From a checkpoint of a small model that answers yes/no questions on an image's attributes: 4100 steps.
Rows from block 10 of the image encoder of a small model that answers yes/no questions on an image's attributes, named by matrix and row number. Rows with one number belong to one channel. Each number is 128 + 24 x the weight over its row's rms, rounded and kept within 0 to 255. All counts start at 0. Numbers have three digits each.
After each channel's rows are labels from the 100 images, of 14976, where the channel reaches its highest value: "top examples" is what is common among them. Only what is clearly more common there than usual is listed. The data: rendered solids tumbling over patterned floors. In brackets: how many of the 100.
# conv1: bottleneck pointwise conv (encoder.blocks.11.conv1.weight, 96x192x1x1), inputs 0-191
# conv2: growth 3x3 conv (encoder.blocks.11.conv2.weight, 24x96x3x3, transposed, each kernel summed), outputs 0-23

conv1.52:091143142108145134105098111135130143111136165136128109102144146149147160140175127133128129114119107118120112190117130102110093132105122107068107141131128119100100155127118075143108134119144148125121091135105123155122132141123128134126109098116089111117196110100182132133134114142145161127087160100113149097129112125156092139122183175130202159132138156112124119209139159111137189125157169155102137137158167124130120099145136143167131133129104102118126101150132091111121120091109127136133130114122122094099101107129098122111087116107092101135145111117146115112092131114118088097
conv2.52:130139144107123129137100028127145113139129135155131146118134127126116124
top examples: blue object (91); count: one (54); its colour: blue (53)

conv1.85:125084096100113147121126107169164089090112142161127154166083145144117123141090096118139138152107098115126120135158140178116147082175103120114128139151106112123115164190135116158092147095135144140121152137124148094164093109155086115102106136144149087144114110099168089181122156136115087170115141144111168120112107152093144104128131118081125129136153115131160105097109098118126117091088173112084134118120116125095128119161158177166112111095115139105106116083109118113118100133099133130093125086106134104098120128117133140137119106137093139113123150113124115104118117133111125126
conv2.85:114119116103121111171155109134122122128120099129161120099122113204149134
top examples: red object (100); its colour: red (70); count: one (56)

conv1.21:139150104158073107122144145098139136116142125108125155145119103106090171133121130149106102116113110107162123125110133106120115123099124087122103127102152055147139147161159138115140113121126153148111112130117120114113064138098120169121132111107171126152136158151150135125093115108145177153161126136120124102162152114132137101146108215145132103185099132143131118139159144118102127148111138162123177120133151173170106102093132125102134147124132111118202129107123091122103143079125113139102122103129117104142119148129139123115093137107098127089111167106168092168143110116106124126
conv2.21:115112127138119121150112026123109135103114136125129126138118119132112128
top examples: blue object (63); count: one (55); its colour: blue (36); its colour: pink (26)

conv1.57:127146126126138099110108159124122130159115134095091089105097105095167119139172137114119134115142149116114123100117107123152107130103094132158162119150143101132113141151156159090126094147120100078107105107119120102137075104130147101135124160099127119130185102148104128126131119156084160092097138117118067122105101120163123100143155127104178130172107140109145115185111157120147141124099138140117122132109134126131104110107111093152099174132146114144157133122125147096084135118163114139142214124199127119176140102136114154105186134130138130134123131138152133133136120156119133113
conv2.57:110101104112141126162174112124112109106123117146103182105096130134167121
top examples: white object (60); count: one (54); its colour: white (44)

conv1.76:116085110111109111139117125106155142099109109145113109146131158103095098117145141121107101141134126126110149077116123103143135135142132136129152119120164081137141076128167139140124117143132152123079130132141108101102125176154109148122155162100119105117155161141087109112132100106128139089174175121157142156163132157122119184150097111186141118159142116126148179134120115157099110120131102159118153114128147063153115131102139145144119175149137165123175143136107126115157101161113115164158122171104106150168173154135079134128119105151131146127137151082159104150128147145148118154
conv2.76:146139134155113104105123078126088135126109176097123114165101114138112106
top examples: pink object (99); its colour: pink (70); count: one (58)

conv1.78:145087115128146110132154096116126135127041088154137101122138123147148132102131096150128139165107107102092143102158097115103103127180156095111097127122110124140121139134105146155113123104093138099143137148118108102093109117110139112115116117157121154121140126133102116094082134121149111191148114148092123140127147118134072112077104103140164102064104141118116124116082117107098094109139125148079119126118126100135108128101155128104125101155125071089113124110120136096154079125114099087139090106089132106137111089121104124137121129108109100156129091122158127109130137109138129082
conv2.78:113117131156102108120086090099110099145117148114107119119134143135065149
top examples: green object (81); its colour: green (45)

conv1.93:130127119172162135087126130168140124123142165142126124148117129157161131092118127112152099190120125114127166175108143109113147131129120123125106144108107090128125122117125115156148106114127109095133102130116166144127145111108142112095115079098118126136143130106200136094107116125140125131130174100168162070092094098148127124185123138126140125176111144119130112192131148111122145136149091114094151157147092128129100138100109119163165117093137122120119102134146100129093117104097139138118114118129120084118121113100089069096113080100116136104152109121125082136096096095107099109
conv2.93:126119119120125135121116023137116138114117127117127130113109130106108125
top examples: purple object (88); count: one (68); its colour: purple (63)

conv1.63:104101133111148125108121108154113152118116177124138073116117108183129122150166156147134148144158133131127121114100123135124098094126090139167112113145105132131124109110123145134118136112115102136156094113105180173108115139125123100119134133102119117117159075140140156114126126114140138114109181171127144101090077104157136098137141128120137154121100172131141127138150146098143145126161170175084146167145138114122103076160158111141169115098119135150115120154090140085092071127134094079116107143115099123100118146093141105161077146147100091106128125108106103106109108155139111102
conv2.63:127133125097120128125128024121131133127144116125136131106142123110114114
top examples: purple object (95); its colour: purple (57); count: one (56)

conv1.30:133161136148128116162153152134093164103178112128116129100175093123144110143156131185099100150158155121113135122117150082151102168121127117153143129117129124140113104116133129106157120188123130148093126164172129119099107142133159155173112114098156117131106166162128167048112120132124131112130142137115161122131080117131122103106133132182106109173090138194104131138139138117128187109104108130135143139119123092117131135099099086148161099121111132155127093121099134120145122128105154126110152110160160129140134134130134144126117152118126120153107178100108090140162133095109146096
conv2.30:116123124111121107124190103140094165106127124117135105081128136159095134
top examples: yellow object (94); its colour: yellow (59); count: one (56)

conv1.43:108174136088112091129157130104119088105157094112120129100157133115114121148120094188126110127086118094137132128138109120152131181129132127117141108119114110118097111104108135122146090150107065097124131107168113096083122096099173128103110138109105105130134134099113118089088121108120118124172114107125109119153098082106108128119111114114103124093110104138118092129102102086096087120107100094108104107117115109101158131122081107089099105118109122121116103114094110143125096119133132110084134116105110068115113102129115121098117080137095110121094093139105130084093147109111098100
conv2.43:096104130118091088155167103123120166107117117137148120090103104148137148
top examples: yellow object (100); its colour: yellow (72); count: one (58)

conv1.55:100123107087111108141072163100114103182149107147106169116139089135150123117091129085140104107177137140130157096111097089130096155166146104103097167157167118105119109133102103134132117135175133099099176125156078158142123154128069141126123118158129124119130090158120138200184122118095137095080128080099126127116159137140122127114187101114113116138110123132069154107117157167114119141138095125160150122117117118087154118109105119162144122142133116134119122143095106136106118143150148127108121123105131130128115136115143112128114100108102115107107136146110103131130143132124144144
conv2.55:139109105133127136138084140140122110146122117114109136162125107045117112
top examples: orange object (70); count: one (59); its colour: orange (39); its colour: brown (27)

conv1.33:096138115146151118173097146109159141147116140120106153155125119111119164167161149094132104124157159141151166175163175123201131145139145104098128108166155116119113149144126097104129148107151143134091152145170144143137118147140089139126124147121144143138127177121140150156165108113125115118085141104117108126130095094099083099099121192165101110128156103111132092120115143113128136137125118117125144123099114135076099118119099165107132139105145152100125129130107136129117159137151138108130135159111118127152139099125068093120126107105114135087129085108084119070090101124124092095
conv2.33:096113119171109136147137126082159090118107132138144130185126114110118108
top examples: orange object (71); count: one (59); its colour: orange (40)

conv1.5:172098132109142139112124124131132135110102115121142123136099159114113135144158110122154119123126107123146150137134131099112182056168148117130144138142113126168094138163137159186102170080140098140136148108106139154140156119165161138101110150151150141112213121169133111137157144139151148162148153123142125118133148159147144121138131128079169161174179149103144106139112115119120121126128167126140181177115174113165106103161151165163151148153132134138124129130111117101107127170149167144108139087141145084125111113155117113159130148128134112106100133147141154147137136093118135142
conv2.5:116127124094127126139126075125119089135132117146108143094130110197140148
top examples: red object (99); light from behind the camera (60); its colour: red (56)

conv1.75:135134150155133103123144119080174124109154086167129143096133108124127155122100095141117067150085093105130105108095096107093115124083126097130117146124108090103154109148145183140132133106092109138126122099142140132132099104115155114100180124108114137144125161155123067115115096125125126128159146133121148169152098166106081170150129122124158109141118141115115111181127105165119078128131113147130146144130124132186145148151131134178126118117123164152115143152160100137144135105113133167155143159115147169141141107159108139155130121113109101136074140131137127148096117164104100097
conv2.75:100138115123111137121112050168116128091117156131130128127107103133101139
top examples: green object (97); light from behind the camera (63); its colour: green (45)

conv1.31:155105083152177097127123143153131154123132159136128096109106130127154117144182162173070079133096100136101128155132114141097128126132120128136125128140129107131144074135154124133125144125092117121104123109105165117137102110104112121149147156137134171142129120156110149116130167122157135126119121113130157186131155158127085129158113139136172101162127125172140118154127111123102116112118131163149138154113125137151131111078149136143131109138104101110095136103168172069109135128089124100116088139105101150112129071121118091110115105111118100076074141101088096128125088085132125103
conv2.31:141148122129104121119175050167100123125135139147144125118118122140129102
top examples: purple object (100); its colour: purple (81); count: one (54)

conv1.60:118107102122120096142108124093112134135092164155124115113087124095116123090112150112116099118140145141114144139124127110112107104152105071136138115102086119148166118138129144079157102118119127137082109116099134127116113118101151130130155116099126121140123127145133105110133144139121117116117103116120111131126122139123132056118112154126115121146094105134083120118141123125131128116089107113097113097079108149121095104132117144143116077134121175119097123137132135091129147157156103160162125121101107162112205134126158149183112174110168145146131190095129070186167116143081168109
conv2.60:135116136105147140137080160104167100112159112136112135104093134134178132
top examples: white object (39)

conv1.42:097115145097120131095125080128145143101117131151127120152144181118148139123098108132141110137106113089128138109111107143082140121065124123117126145123100130131159093133136126126145129123148110131097122158110186116147134157132126113117133135124119123086159156103124107085158125128160146133123142115184141181145110136149156155167160110143139108122152147127155147118112116145163091123162131133147137161185121135134125141134146125163139121076110128112071093113114114107140113119131099148128092163072055105112118100097086108127114116120139104127122089104148100122073100151100090077
conv2.42:135125121144120119109132058135110169103119149090133097135102114114097108
top examples: teal object (95); its colour: teal (61)

conv1.48:134165116110091097131093142126107138148119141144108121131094124112116134109115099140109134098137136129093080132076145104111114118078067055123125099127150091147135163090120113148162118159138084158144153129115134115122134112136129147135130146142122105109148124120129167135150168116127167113144136096152133113120140112113121070104121157126132131142126121128106113155122120147134204113092148154145137140141124133159131129133123103134118132121131234176128139155127091144125123177106118127087137142162139119114123116113163118160105145086115078120115154149171114094121112128166140117
conv2.48:127129133119130099135119037133129113103107142154104133113106130149149123
top examples: blue object (85); count: one (53); its colour: blue (47)

conv1.37:101167125085139142096109111129134113115101103107178132139156135115134138155102119128131113167062094116138095102098083123131124128137127128122153091138108095111184135106123135186108121101098095114128115081116113130150131091134127126137109135129109165127163109081114126116088100136139120118125142128121163158100099146154127129141154104096170120134113152082142129175085116077163121119105155105101094144117135129149157114135141132136111085097157114099122092132121105101099111122141118095117127083123111104174082121093117128157135128155105091103159101122114144079093120114122096114
conv2.37:111156131148137127098163050129119127118152133116110108122164114120104112
top examples: teal object (89); its colour: teal (55); count: one (53)

conv1.23:129161083144111160151121127129143127119127128152102135128140121048071132124102108155114122118204136109140122120127122155131066154091126089130112169145141139130100170123107138118186113185159125146148168129136120168149135116139138078140153101116156119109078124146117161114117127154106152092146102113150177146152131143167118123095106151146127139134127111146126147124154134165136135144145123123117160112179121069135108103183137121126156111102118154151120145128140140126143129174113151171128146124135188168115161129101124145114134144144117125136119153128107127110146136115139156151
conv2.23:119114122120109088154136063117151164089123160124131101135108113145140119
top examples: yellow object (99); its colour: yellow (57)

conv1.59:145117114141158140127098124119115148128120120116151118126114131155138148122137096134114067138156129119116115171126142123109072143146088104103085099103129107117144118112143129140147132157149081115142115123106110151179103114168109134099140155092118130161119098171137094115114119104146137098105152126157115093168150153147115146139099144096176136143107126130144100136125114163115095168121129177191156163127153167145114144184149126129119129081117158138097122139131147094069095161144147142113176127141168137128095105146105153130128153127092098099141154171123101141178145140123135116
conv2.59:117105124117139115125106032122117122103112143135144136119110119109133107
top examples: count: one (88); its colour: grey (34); its colour: black (33)

conv1.90:117091109145167109094122103120156128097130120118143070121125168110133082106140183126150139182154150104124169104153170139112146106113164145093110148103103093114113108149145128133107115121096127112111135121103105087082119141106117106131108074098119163134160206136077090097113093103195121155117136110128148138118103106082129114109085117156129104135120131128168094128112087105113099120125123113132113148124119125129125132105134160122145148116106102154108109136101117095130080127122148135083125128107107113112123107118139090108123120122086119088110119129120122107115101115109094121
conv2.90:116134164170134115119120101122151107104128179131091128169130112087137109
top examples: pink object (100); its colour: pink (76); count: one (61)

conv1.87:124136102151182144095143117178165135128129149118147138077152136173143110135127095131152105167097129091089119159135109149118108142133127107110115115106078132103102130053105108097093144147102111129168093121112161109065090090167117133090122161115098106103172105143180127123099125132087119136130204151081159168128110120123112116126102135089139140119142127101135124101125109099119094118184107113130149133114105130152129140157128125119153139122144113123166141117113133174110127108114118100103110097112103162104134129136146152108126132156116157131132116139128128111112153141131115144
conv2.87:129127110104090116157121095121130107120109054127123110092138130098109127
top examples: purple object (100); its colour: purple (55); count: one (52)

conv1.32:133137095145122113144133132120114141126175099093156135144116111111118120135142165133165087144152118119118166130131093127132097127102156073137126154120129086125139107125165147115125088121147147133116141133151116145134095155138142104120120136053136149123158140138119144154159091107143101128138128102136093092159144131144107130172193112119136119150132127125150127130128150123146169137138150173156177135121177167120121119143122164116086105097130118113098159136133107139115166099121134112129112158117129097139137107111092110101129096142110092091106069141083101097063117089162072108
conv2.32:119105134120109157145100040118143115133107122130138131143137106119107104
top examples: brown object (88); its colour: brown (61); count: one (54)

conv1.83:154117141143103115146126138077140154094110089123119090173115151114134127132141152123135156155101147126129136078171141135136115128123103135115154102146126123166122084149135146140098126123128114125129135153107117091084167156105144176179143156081132125136130196118060101098125160111153131140099143093121133099112103095083101136084096127167122117100124096103153113129121162138114081145136085149141121131127125141086084107082071128098080111108103119160113128111135127105169114119100123112109115146146126133105122137112151147117139150133114141176117126130122101123117158123113161138
conv2.83:129141168185129101106119120114129097111132176128089135163104129129111114
top examples: pink object (99); its colour: pink (68); count: one (58)

conv1.86:141089091114154147120130091156158138110120152155139083108101142103118147103138126099151110112102144136118129151134112131115131105121127101114113139110097103099146186134143114132133112165155121124158135121124132127113133132187172126122125118132127142151143099143194114101153142103144152136109187091132140134169143150157147082087118183126151133147125155131157179126166143168166133132161175178122170167170175175140107131140142137159116101088114131100093101128111135129067130145088130122145116094132112106117118121102099110120111100124120138123138142138111131141142092099110107126
conv2.86:133123126131104102136114032124123141119123137111144106136125120098110113
top examples: blue object (100); its colour: blue (60); count: one (55)

conv1.67:130132119133149118113173118141127134120117184135140130127145117106137183098098113104122087149141101140106123180125129072137179100143141124176131135136118121106142181142106164146167160123142119131149118114104144154146107100113212104105130125121118179128080119124173151143096138121115080124159115138129143106149147090173134138126131169128114124129129109117134092087169163107158125111125162130133111104153121183135139150174175151171108100105110114112153121101122144119117157145109115129125097109108115115100162153093126141116088163134102122107125127131097108116122137118161132130
conv2.67:138121137110101126169099041125133097138141126132116137115133133151135139
top examples: blue object (66); count: one (60); its colour: blue (43)

conv1.88:142104096114157150114145119146130184083160114113125100096124138129126099109135124146128162142115161165139126107149128173127135105108122105133183088119098106125138116163126169113125114110109136134146143142107142108127105128164107106125134151172165113130147143107095120098063115111109119106163164129130154138141183141119095132177129091147140160140123150117110150154117079092076091125133145186108146157132129160137134131140173139123123204110125132091180151127117144151114126098130139118076188142131111126125122136157110150110145124138123100142125145133129113112129147135154081109
conv2.88:126124124159115124159142085143088078120087140148144146146121126090136106
top examples: green object (97); its colour: green (72); count: one (65); light from behind the camera (54)

conv1.7:136107142142105130130129163131146174144101155117168082144129158126111139119154182161104166164178152149120131116156154163146150136171129164121149098098101160193144098142129123152160152141135175135183101126100123125100153114097139137141122117139169110138084179133103152120111155176156166103125133151139126134133153090117154110126142131174134133177088111133151173160129120149142112165109124126151123150154135102141108129154142148123127142119089147115111129144108170131147130108137150134133154148121174187108117149119131132165148144139168126111132169143119108152136130123151114107
conv2.7:138148139163151120113170126123122084120139192139097138148119108113100134
top examples: pink object (99); its colour: pink (68)

conv1.18:116080132131109120114115129095113119117091107151101108140106124070143149143115131130105159105121114141107135107138124130111094115134112104155092126109114152127163094141097129104127116115108161134124113153131144118131173132108116137126159124139147130136124157154104132123115126158122138114102093127114114130089151152155159152110132102141104085119094123122110182090129131138109103092097122105142120098125116127106102126090118116122147113166132143121120137154138189162140172142172096132121089160126112164115175165116102127150122162174148175150183172127168125194151097160116158198
conv2.18:138139146102157138127127199096157078127141114126144128096130141142135118
top examples: count: one (64); teal object (52); its colour: teal (44)

conv1.38:142138110138144152148144096112121142116158119097104095132143126114132108136126131138127114121121136100072107130150125139108124122112109104126125132120138126124138136140116157143133106135084072125142116103135174152103088132114155188143098144117118107114161146119120106123124114095148133100127169129172119111139119107127166117154136141134139143127119136145120103205092131127112153119153174162129145150120124129125144150137144136148149072078098094134095124139165081117080107138092116120091108122168132112094122131105111107104093107076091098102112100070084105109114116057107093087
conv2.38:132145125141116118130127037141103160125145149108132112126117127115092124
top examples: black object (44); its colour: black (29)

conv1.27:103106121157124183102116102108117135109127147187107113090110135125162072153126161153145134146144130142137140155083099209136155117146108133100122095110121129095105153136127091151098114081135110137137080139126175126080152108128103145142106107096142106144110140135124100126098121151141135115128084162152077107116107105111118141137162120102126081098122111089110153131159134121127125116111121150153158122174136080120127107140097118139159097111112143174172094107140132112130143160121124131142119132139141122104079130137136124111155122090137103094112116164134084145135082131139135161
conv2.27:160095113127099134126127101168172092143124108126165088139155108112125134
top examples: purple object (66); count: one (64); its colour: purple (58)

conv1.25:103105076160129102120117126087169178089142097148112097146109124098089132080110153114149121097148121135110161154112117097116128114124156111113132200139087142142110159162112121135134127131170138126124144150116097130136114128120122115139124111099134136116152148131101133115182118117161105141150118111108108098152172084165106143152181141172135105139128123106130144114148134105119156136164139150115221135116155110147124110111123168113144117104113162111078101167128130135134138115128103107107154117101132110126095127108076108121122131125099124096088140096093122103115098118104101132
conv2.25:123137129140103103133121061109136145115134180119161110164108127106111111
top examples: pink object (97); its colour: pink (58)

conv1.6:141125143114156147113146146156146119137118134165153099132125110118116116097127161141145137103125146131119116110126142157118134098116141125159168127129133134180127123109217114147162146128141186122153102160105151108114166113181108121162164158143174126112167122140153134110111156174160155105128155149180150134132124127161152122113149094109150125142109133135125158137121115170119138121155127150141158146127146110169124141151112121148106114095135136169104089153115114117124129143117169133114141131141126123116130170152160147116154175124141125117104199136121090175162163143097201145
conv2.6:124141132105141141120140048108113079145126127123111165102136127134111134
top examples: light from behind the camera (61); count: one (57); white object (48); its colour: purple (30)

conv1.79:152159102140134137139209121144137127116181140125121132117159143148150150157119115189119113180167122113119121160166112137130115152128127107104163120143128090120123124130108193131145117182099126171132107116176176136084115128125208129098097151102106137158175142169127099070103121112122137102210148121128152123167161121096133109135111161096154126162121096143130122141131118130118124126119130156121129155131137141198138156142136126152131121141099120135096126140103149148123119137117111116122125107094114140114135114136110138112124142104120122113126136137117110114107113113119100096
conv2.79:118108138117095109169152064132136170114134126134140116091118126156102121
top examples: yellow object (91); its colour: yellow (59); count: one (54)

conv1.46:140143127130110083123085096117129115118132149107112140141144121126094146126123120164144088133128143088086147146115120114118109118093123111122127132105131063184091126123129135122104155146142095183137151118147129140154172098162112111127197149142103143125090120133112099143124136121172133109126140150123156132162122124164122119116126097116135093150126126111135102102096105124105106106161156092118161137159175092126120161144127133130162105111100138116100112173149102149145126136130114185123123114116100114148118098118094150127133117162096081151143098085105117112101060141059107130
conv2.46:114128116137113121126136072135095173108120134095147097142101128124075115
top examples: light from behind the camera (68); pink object (55); count: one (55); its colour: pink (43)

conv1.50:118166094140118082132084144131079160120111080127100092085083067117111104108151144138130121125130150137145151108113075097162122114128129115163138126139145127109125109081123076103133097085153129131142142171076099133108111141158098139156094093114127128109122094138079157104146152090123151092111112110159118130138106119183104113126107115137117145128106105104101151105091125112101197135117119127115132128100108091072098102151108080114123119110121115182143118134128113110094115145114146116126119137122118119103116131112107106128119113110108145111114126145097113124090117137123095156
conv2.50:124123063106111103130186085116118126105120116109146121109129121147138112
top examples: white object (85); its colour: white (70); count: one (54)

conv1.29:097127123101130121149143120115099164155158126129131153131118100117100154129160147130140107142149158088116142152139112138135109136107141105107120160129102082125113119130153137121135150140168121149106130134132103146129113159138114148120138130108124166125165152124114133144176120098140127103120154097130119133167138134117111098087188141138110139113109086137126138145096122115155130136150098151151195108108145153094110106135108113139121134108107164149125101144111110169119188126140131120146114122096118113092130117110062072099100055122080106086113110129093085094064081098128096117
conv2.29:118096134133103158131101066109139142121105117124154118166139091101107110
top examples: brown object (97); its colour: brown (76); count: one (65)

conv1.4:171124157138119149178095156138113137141127124142117159117133094148119112159131145127144131115127164142151141097085092149155146141140101146157183176153141153143097125116127114131160165142170141138123146124127139099124158162169098172155155105143132119073121116107111132167178165148083140158091155116176142086125161134112139102136127139121125135151124133094102156144118142160128121145124138145140150131120175097141146134140127105147113134139116136149140117156078137100086118156135155140111131141130132145120172169148151169144104159117143145131159182169123093152153130159152186146
conv2.4:126120138132139152103151145140116076134123084113102145148142109065116146
top examples: orange object (93); its colour: orange (72); count: one (68); light from behind the camera (55)

conv1.80:112108112119141125130151108127144125139094090131145120113133122116142121110150132138129078167125092107111145133126102112106145122115151120139095150111107103117092129138112144186097112116107103096113115114138102086126136125111150121117150112102097135123188158104105102121109110125149159122167142147162127112148177129120106157141188091143191107102128165137118101183121109114125111123103160167111142175124170138171145108120146110177150120130147099150108137124129076130142119096103157159112152102151112104122095110100103101105142113122081086122125090153107169101116116092088094119
conv2.80:112140145116129130112106031135124099136127144143114148108111123129119120
top examples: green object (69); count: one (58); its colour: green (44)

conv1.51:127125116139112145147115135059095143107097131078138095145140100094160167155133156163126158156111145161123158111120104122122135098118128048175150124100109140140160124145142145133101112140143139154134083116118138151158160156137125106130082159121113146164147122141095128135128137150145120123116112114172131107129111129158142118096103101136168147129111152106086142111154138127116113159108157173144129167141145110143109102103147086161114130103103096135142132137114133166090106155111138104126143142112070170119125137074131154156128192129123136136114172146152101144123167120163110114
conv2.51:152125135113139141131108032117110101112119124122142137105113124122120109
top examples: teal object (73); its colour: teal (39)

conv1.26:115085085117129122138126119079141162112158113136118153130136137112085115171135167112151083143147136130136135105141112137148088141112130078122098138160117045104155097098157133138152113129141150080072153119142085137136090138110104133100120152069124116146136123130077135116139085083171102133145140102134131160162119127154107110142172128157152115120114138105129155117110114144116144137129141161168173117105164118130141129106115146151148125118138134131148183143115119151131144129153149121085138132098126125129138114122062082142125091127097137115141122122091121124112096097141113091
conv2.26:111111122145107155122121042120132131106102127124140119162114111137111100
top examples: brown object (70); its colour: brown (44)